Rows from block 5 of a small self-supervised image encoder, named by matrix and row number. Rows with one number within an expert belong to one neuron, the router's apart. Each number is 200 + 40 x the weight over its row's rms, rounded and kept within 0 to 999. All counts start at 0.
After each expert's rows are labels from the 100 images, of 14848, where the router gives the expert most weight on average: "strongest on" is what is common among them; "colour at peak" is the nearest of a few named colours to the mean colour under the peak. Only what is clearly more common there than usual is listed. The data: flat shapes of many kinds, plain or patterned, on busy backdrops. In brackets: how many of the 100.
# router: router (model.blocks.5.mlp.router.weight, 32x160, trained with AdamW), inputs 54-107
# up: expert up (model.blocks.5.mlp.up, 32x160x160), inputs 54-107
# down: expert down (model.blocks.5.mlp.down, 32x160x160, transposed), outputs 54-107

# expert 16
router.16,190,174,214,161,258,241,162,144,220,152,196,187,228,223,207,240,164,252,193,173,191,266,170,205,253,196,211,191,243,186,136,209,199,191,219,264,120,231,188,224,228,189,182,189,251,146,218,160,242,208,183,168,138,137
up.0,208,127,171,86,199,270,210,183,174,171,204,248,199,312,188,171,195,276,222,262,220,205,236,175,219,239,171,310,170,238,189,151,203,199,131,247,197,254,213,203,158,278,247,195,235,136,159,205,152,216,177,157,215,232
down.0,248,244,147,230,211,204,252,224,196,191,197,207,229,155,227,273,175,201,211,184,89,195,182,170,117,232,205,263,240,251,136,178,164,159,253,182,232,193,211,235,123,261,152,162,184,230,185,178,211,159,212,259,175,168
up.1,217,245,134,147,216,172,245,182,234,241,146,250,215,254,202,231,205,176,244,209,215,160,130,182,241,161,192,244,283,208,189,292,235,214,168,203,235,125,187,193,205,266,229,222,205,223,296,258,134,227,161,162,115,234
down.1,235,224,189,221,187,182,268,171,162,226,199,181,221,207,244,194,154,151,214,153,210,177,182,207,136,138,193,124,146,192,243,196,158,233,215,220,137,239,204,187,178,128,219,199,180,180,157,207,252,209,254,127,250,174
up.2,170,190,177,170,302,175,165,178,222,226,195,171,311,218,110,240,239,210,212,264,253,238,129,268,169,213,212,140,186,233,150,179,186,134,203,145,110,246,155,191,180,174,201,232,162,213,166,222,185,114,199,228,309,188
down.2,175,176,64,212,221,209,205,202,192,158,246,185,214,177,215,200,227,212,209,152,201,151,198,183,220,235,145,121,201,211,173,144,201,187,150,151,179,184,237,179,224,250,196,229,203,247,206,185,116,160,251,192,253,138
up.3,285,214,113,186,141,200,240,204,276,227,230,227,122,280,206,189,237,214,204,209,200,180,147,200,193,281,213,183,185,211,221,173,207,252,197,188,265,262,258,240,164,212,202,181,165,192,217,173,200,176,186,187,171,163
down.3,90,238,184,206,223,222,210,197,123,226,242,272,188,172,135,232,204,210,211,142,216,210,236,265,239,133,174,264,240,166,229,183,258,195,194,254,142,163,246,185,193,186,205,155,170,153,251,175,214,206,254,200,254,200
up.4,166,127,203,128,175,198,215,184,134,191,193,277,145,257,146,104,201,137,122,166,143,113,163,156,190,212,188,213,275,198,173,150,194,197,215,253,157,238,215,210,197,223,224,200,208,138,233,211,245,204,251,235,240,278
down.4,227,98,161,200,293,298,217,184,200,189,173,245,204,209,214,241,210,267,221,215,120,262,185,204,212,163,183,224,251,211,226,160,264,267,203,221,234,177,255,206,226,161,198,204,203,166,182,196,150,211,195,285,229,145
up.5,140,221,156,223,223,189,183,186,108,141,158,183,224,225,285,239,243,218,207,225,170,214,154,174,156,225,183,201,168,236,217,196,222,223,205,134,219,213,219,226,165,151,150,152,239,244,226,243,214,136,155,185,202,215
down.5,218,134,162,162,203,235,199,263,224,220,183,222,177,206,177,206,269,243,205,253,211,122,198,233,171,236,188,140,198,181,192,165,260,193,180,192,214,145,184,132,251,198,214,235,241,200,205,153,202,145,160,173,160,241
up.6,180,238,154,201,222,163,203,217,151,179,187,211,218,239,192,170,172,177,212,188,252,168,176,174,248,207,302,188,202,197,184,175,224,228,208,179,206,258,227,252,112,205,150,165,247,219,229,296,111,185,209,191,292,244
down.6,233,168,198,151,250,159,277,195,221,148,180,224,215,195,245,254,209,173,256,264,178,182,158,248,232,219,139,192,245,178,208,157,256,271,267,205,201,117,203,168,207,172,178,201,212,233,181,172,203,195,186,150,161,140
up.7,175,202,247,169,177,163,236,191,116,155,123,179,165,249,174,186,209,182,174,203,199,228,216,182,163,259,135,167,233,195,190,209,145,231,193,207,168,262,236,225,124,165,302,186,233,246,167,110,180,268,128,234,256,192
down.7,204,232,186,260,195,220,144,177,220,289,184,172,175,211,185,211,177,228,213,217,175,173,213,191,203,219,211,289,213,215,203,135,165,187,182,158,241,224,203,205,158,203,193,168,173,113,199,205,221,208,201,272,181,127
strongest on: count: one (73)
colour at peak: pink (38)

# expert 30
router.30,220,160,259,188,274,214,260,167,174,116,152,179,245,137,256,211,193,209,242,126,205,202,202,176,268,159,186,196,256,179,209,190,180,199,296,219,171,257,195,148,246,130,202,224,164,202,221,188,205,187,214,100,91,214
up.0,193,144,195,228,193,248,291,238,254,198,124,210,155,171,141,303,159,189,231,197,149,219,194,253,151,157,105,182,172,203,257,180,245,172,163,238,232,249,209,141,191,213,291,255,205,135,245,176,187,258,263,133,186,198
down.0,134,218,185,191,235,183,232,220,237,242,246,218,253,158,122,96,184,133,195,133,235,262,181,215,257,178,242,241,244,217,212,246,114,181,205,176,168,205,231,164,269,157,219,227,182,130,209,213,179,171,214,187,139,153
up.1,192,197,223,197,284,198,185,243,185,216,174,183,209,205,212,200,206,169,211,187,208,217,200,141,231,131,205,222,186,248,198,280,210,166,153,180,175,204,195,186,236,209,154,245,189,250,210,142,218,129,163,121,259,105
down.1,167,168,259,215,151,285,251,236,181,127,200,209,136,211,274,192,170,182,148,234,253,223,136,180,237,210,202,114,201,188,299,186,185,235,193,249,169,124,210,210,246,173,257,199,163,178,238,160,234,178,171,185,183,221
up.2,161,200,241,205,251,221,243,195,161,247,132,253,256,204,234,184,185,236,239,165,195,192,261,146,218,251,188,188,216,193,193,260,185,178,207,165,224,179,228,148,218,201,190,151,188,249,199,217,204,72,210,255,199,231
down.2,230,212,221,186,185,179,242,141,223,265,186,155,213,223,217,254,194,222,226,255,201,152,192,240,189,255,191,259,212,246,245,145,215,292,217,129,199,164,249,190,126,188,258,193,226,238,145,187,246,134,181,176,141,191
up.3,106,93,161,171,203,195,190,213,157,123,185,259,137,179,224,135,174,151,259,179,150,200,168,166,203,207,279,161,148,168,286,165,226,211,180,171,223,201,248,230,244,195,218,204,237,200,207,192,164,204,218,255,279,216
down.3,189,143,216,147,193,275,198,202,175,186,200,267,199,224,210,128,213,220,215,251,240,202,172,202,174,225,185,105,255,246,176,267,197,220,177,251,261,169,265,225,153,187,247,228,230,253,256,210,181,163,193,162,268,211
up.4,252,208,191,259,257,198,169,198,200,180,198,212,215,184,155,196,212,225,217,239,185,172,231,214,192,186,166,287,191,166,244,249,196,195,216,231,147,260,151,195,245,162,175,176,219,215,260,223,190,203,266,208,316,287
down.4,220,244,167,176,174,163,279,135,202,236,117,221,215,166,111,225,285,226,221,288,228,292,214,165,164,177,209,251,152,126,266,199,182,129,210,202,237,173,209,227,192,243,200,252,215,199,179,267,171,261,243,176,208,191
up.5,251,220,169,288,169,264,279,203,163,267,272,153,228,223,191,86,189,218,175,235,165,146,175,212,169,193,222,183,201,264,170,172,204,222,182,176,167,218,190,223,141,139,260,206,207,201,288,122,233,199,214,197,264,140
down.5,170,262,235,151,165,153,196,272,135,191,214,155,208,145,132,188,152,217,196,206,200,185,214,229,163,158,273,213,229,196,324,246,233,243,196,291,198,233,214,296,199,209,133,194,217,178,219,166,209,146,176,271,211,291
up.6,214,269,144,182,215,166,201,220,197,188,196,220,105,160,199,206,216,270,208,253,219,183,242,231,218,212,157,194,107,244,93,156,184,214,189,195,187,205,186,263,195,136,243,203,133,247,158,159,199,214,202,268,232,208
down.6,174,185,222,183,209,201,174,172,239,115,244,230,217,215,215,141,285,210,152,268,235,227,207,170,191,187,264,162,175,213,256,198,207,252,173,163,290,161,149,185,171,156,193,187,232,237,177,255,216,186,170,189,169,231
up.7,270,245,151,268,265,142,235,158,278,220,215,138,161,186,308,204,295,188,182,207,198,240,226,225,191,233,259,214,209,227,187,161,185,257,203,164,200,160,192,156,167,232,188,191,148,187,256,140,216,185,213,160,158,212
down.7,290,209,165,173,164,239,179,244,219,207,211,236,172,229,181,189,213,185,205,210,220,198,195,157,189,206,188,154,208,114,246,141,235,173,236,189,149,122,152,111,220,167,183,179,203,205,174,238,192,228,199,208,165,199
strongest on: white shape (61); its colour: white (27)
colour at peak: black (63)

# expert 8
router.8,143,168,208,176,227,221,225,236,213,218,198,150,238,160,187,199,183,182,274,132,250,181,183,204,166,136,210,227,203,205,214,148,133,134,211,192,145,180,156,124,223,137,246,208,160,167,193,184,232,230,267,175,153,170
up.0,252,172,205,136,270,246,169,176,186,129,163,218,238,205,232,198,167,177,178,211,269,244,161,167,198,219,203,268,169,136,152,166,201,250,269,255,85,242,224,219,234,215,215,208,201,193,178,220,230,188,171,118,138,171
down.0,207,181,244,171,229,149,119,186,238,172,227,180,250,177,206,188,162,214,208,216,264,240,197,183,213,233,327,178,199,202,195,234,242,213,190,179,199,209,199,237,115,190,255,160,236,250,292,179,192,158,214,176,164,154
up.1,247,245,177,223,207,87,203,155,254,249,187,213,194,58,156,182,122,171,190,231,276,202,266,221,217,194,214,201,192,188,216,228,196,145,196,225,241,226,198,198,195,249,210,252,242,218,124,156,233,243,256,310,230,223
down.1,241,129,136,214,200,179,232,130,210,132,175,217,239,247,216,236,248,155,234,217,162,187,260,166,272,144,236,286,189,173,243,240,211,226,158,174,166,213,232,235,202,188,205,202,212,254,231,256,266,222,200,237,248,150
up.2,217,232,166,123,263,147,175,81,228,162,180,266,218,85,180,186,221,168,210,169,201,123,177,136,225,175,235,240,270,231,185,214,84,151,241,175,183,151,153,255,204,222,164,205,267,235,212,167,156,193,219,233,235,208
down.2,173,236,163,197,222,242,197,185,166,231,186,157,169,199,176,193,225,286,198,226,95,226,217,228,236,207,197,225,133,138,174,239,235,184,145,151,123,246,186,173,226,172,174,255,210,210,226,247,211,196,201,179,216,219
up.3,150,289,130,160,234,151,211,154,188,232,190,245,208,217,120,219,221,194,217,179,193,158,186,141,265,110,221,237,223,176,205,237,166,167,195,242,244,201,189,159,205,188,182,179,214,267,165,176,178,250,240,188,298,179
down.3,248,256,214,217,166,169,186,184,209,161,171,201,222,150,162,240,209,159,206,233,193,186,168,206,210,145,283,237,171,173,184,235,179,171,225,154,223,229,245,256,180,321,160,235,142,214,166,213,223,138,243,128,219,188
up.4,236,250,114,247,148,178,189,226,233,185,178,137,182,149,144,181,298,196,196,224,184,231,201,180,202,170,260,199,112,220,203,227,166,161,189,199,179,253,184,175,141,179,183,169,155,281,219,222,174,157,231,157,130,257
down.4,194,140,217,195,128,169,204,196,212,145,236,106,153,191,204,150,173,192,254,153,164,227,262,165,224,279,181,220,229,225,225,208,144,213,189,251,176,193,222,287,177,204,234,173,181,196,245,173,221,171,163,199,187,212
up.5,243,260,220,175,149,136,193,273,227,193,225,160,188,169,196,213,156,206,239,157,211,197,220,194,170,125,277,255,210,191,195,220,207,131,159,225,117,239,244,248,181,175,237,190,193,185,227,215,174,140,138,125,207,285
down.5,177,213,283,187,158,211,200,213,257,209,194,187,209,271,167,190,193,251,228,223,251,196,212,222,208,169,217,195,177,214,195,210,216,264,192,244,293,158,229,257,205,214,214,178,153,204,219,167,217,155,254,139,174,218
up.6,146,224,209,139,203,176,196,184,175,192,235,220,195,172,188,184,180,134,234,170,230,137,205,148,178,159,233,147,206,179,165,182,111,158,210,168,216,164,197,237,260,205,161,204,166,176,212,219,168,261,263,226,231,227
down.6,199,176,201,177,223,259,216,183,232,175,134,177,173,185,136,235,220,216,196,237,140,272,139,187,230,194,179,290,195,177,214,232,313,103,256,182,200,204,196,233,207,152,205,229,259,184,179,201,214,196,196,195,222,179
up.7,111,155,248,134,151,190,181,191,172,261,158,151,251,244,235,208,178,228,177,189,195,220,188,200,191,182,234,118,225,151,193,190,161,168,176,240,228,203,169,231,186,187,183,198,245,217,264,214,256,172,174,189,195,204
down.7,201,196,150,179,240,253,127,192,182,198,202,219,183,203,168,171,171,161,208,193,294,133,188,208,263,141,178,244,238,277,200,223,288,99,229,268,167,231,207,204,220,173,182,230,249,182,263,115,203,180,287,202,189,182
strongest on: white shape (67); its colour: white (30)
colour at peak: brown (59); black (33)

# expert 18
router.18,163,192,222,176,198,251,224,270,178,238,120,208,187,237,137,173,165,234,122,190,210,149,221,152,189,151,235,154,116,165,231,213,243,193,260,230,177,260,216,140,212,190,190,164,201,188,155,210,206,236,208,152,231,166
up.0,161,146,247,176,211,206,160,274,191,161,172,182,254,250,211,189,204,172,117,183,239,239,205,160,182,124,237,151,190,143,218,186,193,169,260,277,237,180,242,217,216,178,117,161,263,140,202,237,215,175,193,140,157,234
down.0,173,209,157,243,175,167,181,196,202,146,226,228,175,185,127,253,220,186,228,176,135,173,185,212,206,197,226,206,212,201,223,281,220,208,243,131,238,189,181,299,122,226,203,222,178,238,216,121,146,179,217,157,218,104
up.1,141,211,178,162,122,158,196,137,223,211,192,206,199,243,232,205,207,187,170,218,168,183,229,225,197,168,238,117,245,210,189,252,156,256,188,220,155,206,205,260,215,224,251,149,220,188,234,189,239,187,206,208,228,156
down.1,246,215,257,222,216,196,203,206,227,182,229,313,148,135,190,187,160,137,224,139,219,252,166,207,206,134,237,192,204,247,164,185,266,164,241,163,228,229,270,167,200,253,262,231,184,251,209,217,154,193,269,99,263,271
up.2,221,176,220,195,210,292,203,227,211,246,218,180,215,243,150,206,235,259,189,174,188,186,179,228,246,201,134,290,151,195,200,167,108,219,160,229,220,232,182,210,248,225,181,211,150,201,189,139,226,227,234,173,187,200
down.2,190,285,149,186,176,156,158,206,196,218,240,144,248,162,205,147,185,130,254,206,183,242,233,235,209,235,187,179,157,130,109,201,271,157,95,185,258,202,232,170,165,186,220,205,151,261,220,227,252,206,146,195,154,119
up.3,170,189,125,208,159,171,272,188,183,174,187,205,304,225,263,221,182,101,219,204,160,167,191,206,225,192,146,202,195,202,227,142,256,264,190,231,208,121,202,235,218,199,219,226,146,170,196,273,199,174,142,214,140,254
down.3,184,169,160,155,217,165,239,228,182,154,200,203,238,230,194,146,234,220,279,207,218,168,175,222,256,203,208,259,210,217,191,214,183,178,241,175,203,226,302,159,173,145,167,221,159,148,196,132,247,163,181,262,180,144
up.4,228,266,218,126,261,261,206,214,239,131,162,223,226,137,229,170,123,237,96,234,214,194,203,189,190,226,192,218,174,148,182,170,180,180,218,231,108,208,170,178,162,225,150,188,200,155,184,175,210,224,201,139,144,196
down.4,212,263,194,125,220,255,225,239,219,234,182,153,113,205,176,130,159,134,196,172,226,179,200,187,178,161,234,207,138,200,129,242,265,277,234,236,218,248,211,136,144,188,198,169,218,255,170,223,242,208,159,171,183,242
up.5,162,172,133,179,251,240,254,189,207,304,263,205,176,204,170,159,163,172,230,181,127,131,172,203,227,233,213,237,175,236,208,219,266,134,258,220,186,191,206,140,247,180,215,195,221,164,173,137,236,215,259,235,243,93
down.5,229,169,179,223,101,162,156,202,189,195,130,215,134,180,221,138,216,239,173,179,251,222,238,194,189,185,268,151,154,213,174,194,230,186,228,243,204,221,150,252,183,158,233,218,158,190,205,225,193,268,155,217,240,310
up.6,154,155,140,144,171,167,181,203,186,181,155,212,190,187,210,207,166,179,208,216,185,248,164,235,141,263,182,180,204,150,111,181,185,191,221,297,235,204,192,139,290,148,207,148,212,145,153,176,176,108,165,153,188,183
down.6,172,199,157,212,223,217,213,139,255,218,197,243,264,215,210,184,195,276,196,199,294,203,255,247,230,189,235,223,213,255,217,221,157,230,252,262,219,241,241,249,193,218,227,235,176,156,164,215,192,224,211,237,228,184
up.7,116,213,226,171,171,222,320,176,199,206,187,227,202,196,251,156,115,131,196,205,199,224,202,266,217,227,233,228,193,179,153,210,199,163,271,244,249,186,167,259,184,231,196,196,249,235,287,186,177,253,134,188,223,133
down.7,298,220,145,146,250,183,144,185,201,216,199,248,248,174,192,132,207,267,178,176,241,208,202,182,229,214,220,240,223,200,175,189,135,244,209,199,236,181,159,230,222,149,208,107,202,192,238,185,206,256,221,203,194,260
strongest on: white shape (69); its colour: white (32)
colour at peak: pink (31)

# expert 14
router.14,161,234,208,146,273,231,192,238,185,154,175,209,192,149,182,183,157,200,108,193,215,202,211,203,318,231,192,264,162,191,233,134,215,143,192,200,175,197,187,157,253,189,180,216,116,177,199,200,196,175,149,118,156,131
up.0,155,225,217,190,211,159,222,213,142,186,214,283,106,150,208,168,218,203,185,189,185,177,221,195,190,230,205,194,206,189,282,216,156,185,192,234,173,142,259,233,207,145,223,211,190,188,271,183,257,213,210,248,127,328
down.0,220,215,189,270,215,185,171,212,207,195,182,183,131,188,87,175,157,229,243,213,175,257,165,224,181,198,134,215,231,267,183,259,153,149,223,161,94,199,140,233,230,228,206,195,171,233,217,214,192,213,208,218,276,223
up.1,229,215,188,242,178,88,211,149,181,162,230,220,172,226,209,231,237,214,201,206,219,236,127,295,224,200,189,232,187,179,198,167,254,154,117,205,233,189,148,168,160,169,214,312,232,177,201,173,230,130,153,261,211,232
down.1,221,204,241,216,185,208,198,172,160,155,163,110,208,173,243,180,146,227,215,215,296,208,178,245,165,173,303,181,163,137,292,203,146,201,225,243,184,152,162,192,216,189,155,185,205,172,215,221,206,229,277,224,160,178
up.2,211,174,185,187,149,207,175,167,185,198,213,239,231,195,174,193,190,200,137,194,231,215,228,199,216,246,247,254,161,174,271,222,150,208,108,244,253,177,213,320,104,223,272,199,181,192,199,182,208,236,198,79,159,182
down.2,190,220,232,216,170,203,190,187,170,258,256,195,152,208,189,238,200,235,168,236,155,211,224,241,185,204,171,142,174,246,211,204,262,211,197,216,284,172,233,155,188,168,185,147,277,264,184,235,206,143,152,165,127,164
up.3,173,207,169,219,226,123,153,172,169,184,144,216,320,241,222,214,190,211,202,254,204,247,148,207,289,146,170,221,195,163,191,187,222,218,236,234,159,204,147,215,260,232,155,179,261,232,264,287,170,214,124,180,183,128
down.3,231,191,257,205,267,223,246,188,101,188,204,173,200,202,229,217,200,231,194,127,179,213,253,211,173,217,234,188,239,186,173,199,213,153,231,199,229,223,252,187,165,162,206,192,183,212,225,107,135,131,221,179,178,242
up.4,220,226,223,181,184,224,164,199,204,185,191,225,269,173,173,148,241,185,180,136,181,237,218,297,266,271,134,214,140,189,274,215,131,190,252,202,233,193,146,255,285,203,178,226,152,188,228,228,210,208,169,202,154,208
down.4,204,206,250,142,268,146,203,204,167,217,210,145,173,94,158,169,220,228,235,183,224,241,184,234,182,185,151,150,235,227,219,188,228,138,243,196,158,202,194,175,213,174,186,248,266,153,225,140,166,166,167,237,159,228
up.5,177,231,212,217,243,193,167,111,126,195,235,271,231,298,212,162,217,208,116,251,168,194,227,227,193,257,194,212,207,153,268,205,96,240,183,203,138,210,135,266,230,234,175,155,172,184,252,171,190,186,208,201,146,192
down.5,222,244,179,213,244,129,187,152,187,241,164,179,225,172,279,201,155,189,138,204,203,190,184,198,145,203,207,235,271,248,247,157,219,168,254,204,233,233,125,204,225,241,212,175,234,123,200,185,254,183,213,139,206,116
up.6,210,245,234,133,246,183,239,213,240,213,215,123,195,151,134,206,228,149,197,229,276,252,155,225,255,141,186,191,216,179,203,191,278,161,225,186,159,254,167,172,224,198,140,285,202,220,173,250,140,208,181,184,230,141
down.6,219,191,257,180,166,217,127,227,197,170,228,154,200,195,274,140,233,218,205,251,197,177,265,177,254,237,247,135,206,186,192,306,303,209,221,184,199,260,183,195,210,137,225,204,207,139,197,204,226,93,149,203,101,178
up.7,245,200,190,296,173,145,175,160,269,226,214,200,174,193,241,183,214,200,206,225,133,274,229,218,229,222,211,192,193,184,163,114,233,258,160,124,152,215,273,187,158,232,181,218,155,226,253,135,254,88,186,242,226,178
down.7,154,206,173,172,212,204,172,290,159,219,222,231,208,181,178,196,169,159,284,291,217,190,214,154,244,181,231,207,170,180,285,218,237,174,197,208,192,232,119,164,204,197,150,161,281,201,229,268,242,273,165,186,219,136
strongest on: black shape (66); its colour: black (44)
colour at peak: black (46)

# expert 6
router.6,208,202,225,144,249,220,178,219,218,160,132,191,177,220,197,209,171,211,142,182,215,221,191,187,209,187,122,208,251,147,233,178,184,195,207,180,130,255,187,199,228,171,211,260,239,195,199,227,227,206,251,123,142,165
up.0,150,145,145,187,154,201,198,145,139,209,158,240,195,186,232,166,221,176,208,195,221,206,121,186,216,255,198,222,241,222,240,238,231,161,245,249,211,183,165,189,236,230,171,274,272,128,115,204,147,255,226,210,160,194
down.0,193,157,175,219,303,216,181,204,243,290,228,170,133,185,171,218,211,177,291,133,182,248,263,223,201,185,210,172,165,212,270,220,243,134,244,174,147,218,175,200,139,100,198,262,194,174,230,166,206,217,275,261,290,203
up.1,197,153,239,162,179,146,181,203,157,244,170,155,234,181,228,179,168,230,182,219,238,260,232,228,146,154,164,176,249,137,182,148,281,155,218,214,201,220,210,206,65,169,161,179,175,203,158,247,146,220,151,216,162,257
down.1,172,185,226,211,194,228,167,151,211,171,222,196,170,196,174,224,215,223,181,190,198,170,246,196,209,221,268,165,201,321,245,185,196,249,222,185,240,170,130,225,192,235,191,225,210,229,191,231,210,163,276,213,215,217
up.2,156,203,135,235,162,175,242,222,186,248,243,179,198,156,130,183,165,147,192,200,201,213,132,239,230,204,178,257,170,198,239,172,234,251,173,181,184,216,219,235,230,190,173,274,210,286,153,160,232,177,163,256,167,150
down.2,208,178,210,222,160,209,103,216,163,218,234,148,149,160,196,155,184,223,197,213,186,189,232,154,277,238,209,190,148,149,186,199,235,173,179,232,146,184,201,197,186,250,202,192,183,211,227,242,200,198,179,190,305,175
up.3,138,177,159,140,178,200,197,214,163,202,153,219,153,217,250,131,165,175,204,274,215,250,211,175,165,173,193,197,196,196,202,177,242,142,249,236,171,252,193,210,189,147,175,236,261,199,221,150,228,128,213,181,150,295
down.3,121,148,229,218,261,212,176,209,176,153,90,173,208,240,151,211,232,217,189,174,223,135,191,200,198,138,247,218,210,251,226,251,192,154,186,152,179,232,210,198,206,192,200,215,193,148,200,218,186,264,285,233,236,179
up.4,276,201,190,253,234,143,203,212,203,178,239,235,265,160,243,153,312,236,264,202,236,176,200,222,286,192,265,201,166,212,238,216,153,185,210,217,166,183,174,170,192,199,263,205,246,185,158,236,230,263,133,122,155,191
down.4,179,165,217,207,206,283,252,284,219,206,244,195,190,194,200,261,213,112,175,171,176,192,199,237,216,202,220,238,178,188,165,243,212,277,210,210,207,237,214,209,140,185,136,183,256,124,198,149,158,150,192,195,234,146
up.5,202,209,233,215,173,146,190,148,228,113,246,155,186,247,197,219,239,240,250,224,214,230,166,129,212,171,188,261,160,188,144,221,138,277,129,190,189,228,141,263,183,177,166,274,240,231,265,227,214,243,214,125,222,195
down.5,120,154,184,121,223,220,149,236,237,240,181,180,211,194,231,184,185,205,184,235,227,254,194,178,136,181,109,175,220,166,194,125,190,195,125,173,136,184,162,188,150,213,252,188,181,214,188,245,239,215,242,230,170,199
up.6,201,200,253,271,164,129,175,153,212,124,187,272,206,236,114,176,211,204,197,283,260,236,169,150,138,219,236,233,126,268,150,199,210,221,147,148,175,268,219,212,231,247,159,185,206,253,245,232,208,155,184,220,183,215
down.6,231,193,181,154,144,278,270,289,148,198,224,180,165,247,257,266,244,178,131,205,261,282,254,207,163,235,161,192,200,112,183,197,210,176,168,209,224,172,197,226,158,236,237,129,222,166,189,251,116,262,213,244,184,137
up.7,183,216,172,220,221,134,219,186,195,190,164,252,228,191,152,210,204,176,217,224,185,216,282,245,253,226,238,198,254,231,184,192,212,153,252,190,190,289,250,223,113,183,163,170,198,220,211,173,204,177,210,226,228,229
down.7,216,193,263,140,153,209,127,240,163,149,200,96,196,188,187,275,185,208,201,204,197,271,261,180,207,247,257,292,188,205,183,199,213,318,171,212,171,278,196,168,197,258,190,202,224,153,197,235,212,204,181,147,209,177
strongest on: white shape (55); its colour: white (26)
colour at peak: brown (52); black (25)

# expert 25
router.25,176,207,217,121,238,216,144,175,275,194,198,170,161,228,207,121,204,245,190,206,283,200,200,193,234,189,190,193,131,149,226,190,190,138,209,177,134,186,172,188,247,113,251,201,181,258,121,163,157,170,245,98,89,176
up.0,149,200,238,210,122,225,162,189,212,162,192,190,230,199,195,191,173,180,182,195,225,191,226,149,223,187,211,171,178,173,127,270,223,196,163,131,181,203,252,211,221,129,186,131,271,265,220,168,205,194,165,142,153,208
down.0,175,191,206,258,156,232,195,224,191,193,169,204,176,205,161,176,153,173,173,201,229,124,171,192,206,201,191,155,231,237,234,183,205,154,203,302,211,113,157,265,238,208,200,109,219,136,151,185,207,235,219,180,100,273
up.1,241,129,224,110,142,202,258,186,164,219,221,223,204,256,223,143,213,206,209,276,212,190,240,181,184,220,169,181,181,136,238,238,257,147,227,237,182,160,230,193,225,207,164,215,230,247,128,321,216,200,213,288,183,178
down.1,196,242,172,252,216,182,352,201,228,222,226,200,196,196,230,206,233,158,229,214,254,187,215,212,250,171,199,280,213,189,142,182,215,211,284,212,194,136,223,134,225,168,264,262,214,209,216,234,205,215,188,275,193,199
up.2,178,175,146,214,181,287,238,219,212,222,298,182,215,261,170,221,118,195,256,191,174,180,162,122,192,193,140,149,236,179,250,170,199,275,145,232,196,143,279,217,267,195,223,205,197,209,221,196,221,257,151,300,174,205
down.2,280,159,134,217,198,207,156,222,198,234,209,188,238,165,167,184,193,191,195,137,198,210,227,250,264,167,190,214,218,195,167,152,215,220,162,140,172,115,258,139,237,231,218,195,102,179,206,211,220,210,165,189,190,214
up.3,183,201,126,175,191,288,155,200,160,193,200,213,233,174,139,183,186,244,229,237,199,159,166,187,226,186,157,253,199,219,208,219,184,170,180,214,228,183,118,165,257,244,258,132,213,221,230,166,161,186,178,231,170,222
down.3,267,243,155,184,187,218,140,207,188,206,165,140,179,240,134,76,205,140,219,140,167,218,236,134,166,221,197,178,169,241,208,234,201,205,220,182,171,218,187,202,197,241,183,221,184,196,167,269,217,202,189,123,188,265
up.4,147,130,185,204,254,200,172,199,209,196,196,267,177,224,200,182,163,175,201,148,262,219,199,236,146,216,203,129,168,180,160,190,192,237,192,225,186,111,259,167,211,143,282,237,214,109,177,200,263,241,195,249,182,265
down.4,210,135,232,171,195,227,211,184,168,245,244,173,203,178,171,188,141,191,170,204,165,185,271,169,154,188,156,357,219,187,225,223,212,191,184,191,238,242,232,224,245,211,244,219,161,277,178,187,157,187,263,190,191,209
up.5,280,155,145,271,102,130,307,156,186,211,248,157,155,165,201,141,189,247,219,262,204,208,192,237,226,256,224,220,269,138,245,212,178,256,173,188,164,198,214,220,228,192,227,209,255,216,146,208,251,240,254,233,195,265
down.5,169,127,152,237,221,237,233,230,189,178,201,216,154,255,175,235,190,237,222,181,103,236,145,240,225,130,199,202,243,201,169,223,252,223,200,151,141,276,209,217,205,240,214,231,216,206,158,158,135,174,252,205,271,174
up.6,186,199,152,239,160,223,216,216,229,151,244,177,181,164,231,219,206,285,188,199,176,283,187,210,234,252,206,233,137,179,200,178,170,222,217,181,126,160,193,208,257,223,163,225,179,192,203,319,168,222,241,235,230,140
down.6,209,169,244,212,187,242,296,205,173,196,220,254,223,145,285,243,129,199,205,172,191,175,194,181,225,176,108,210,175,145,213,209,260,248,232,253,193,135,235,255,197,186,212,197,217,165,195,222,230,205,216,249,232,177
up.7,185,247,251,261,148,172,159,191,216,180,185,152,272,197,193,235,200,234,197,196,196,212,238,214,227,205,172,188,163,163,182,204,160,167,201,141,231,222,147,257,165,209,140,169,254,219,275,145,206,158,211,116,127,142
down.7,164,162,170,227,143,180,174,227,215,118,153,217,192,221,155,176,151,220,213,244,209,138,71,155,205,209,208,146,246,215,281,229,137,210,219,230,281,123,200,231,266,202,158,163,211,122,155,155,243,247,198,183,192,305
strongest on: black shape (48)
colour at peak: pink (28)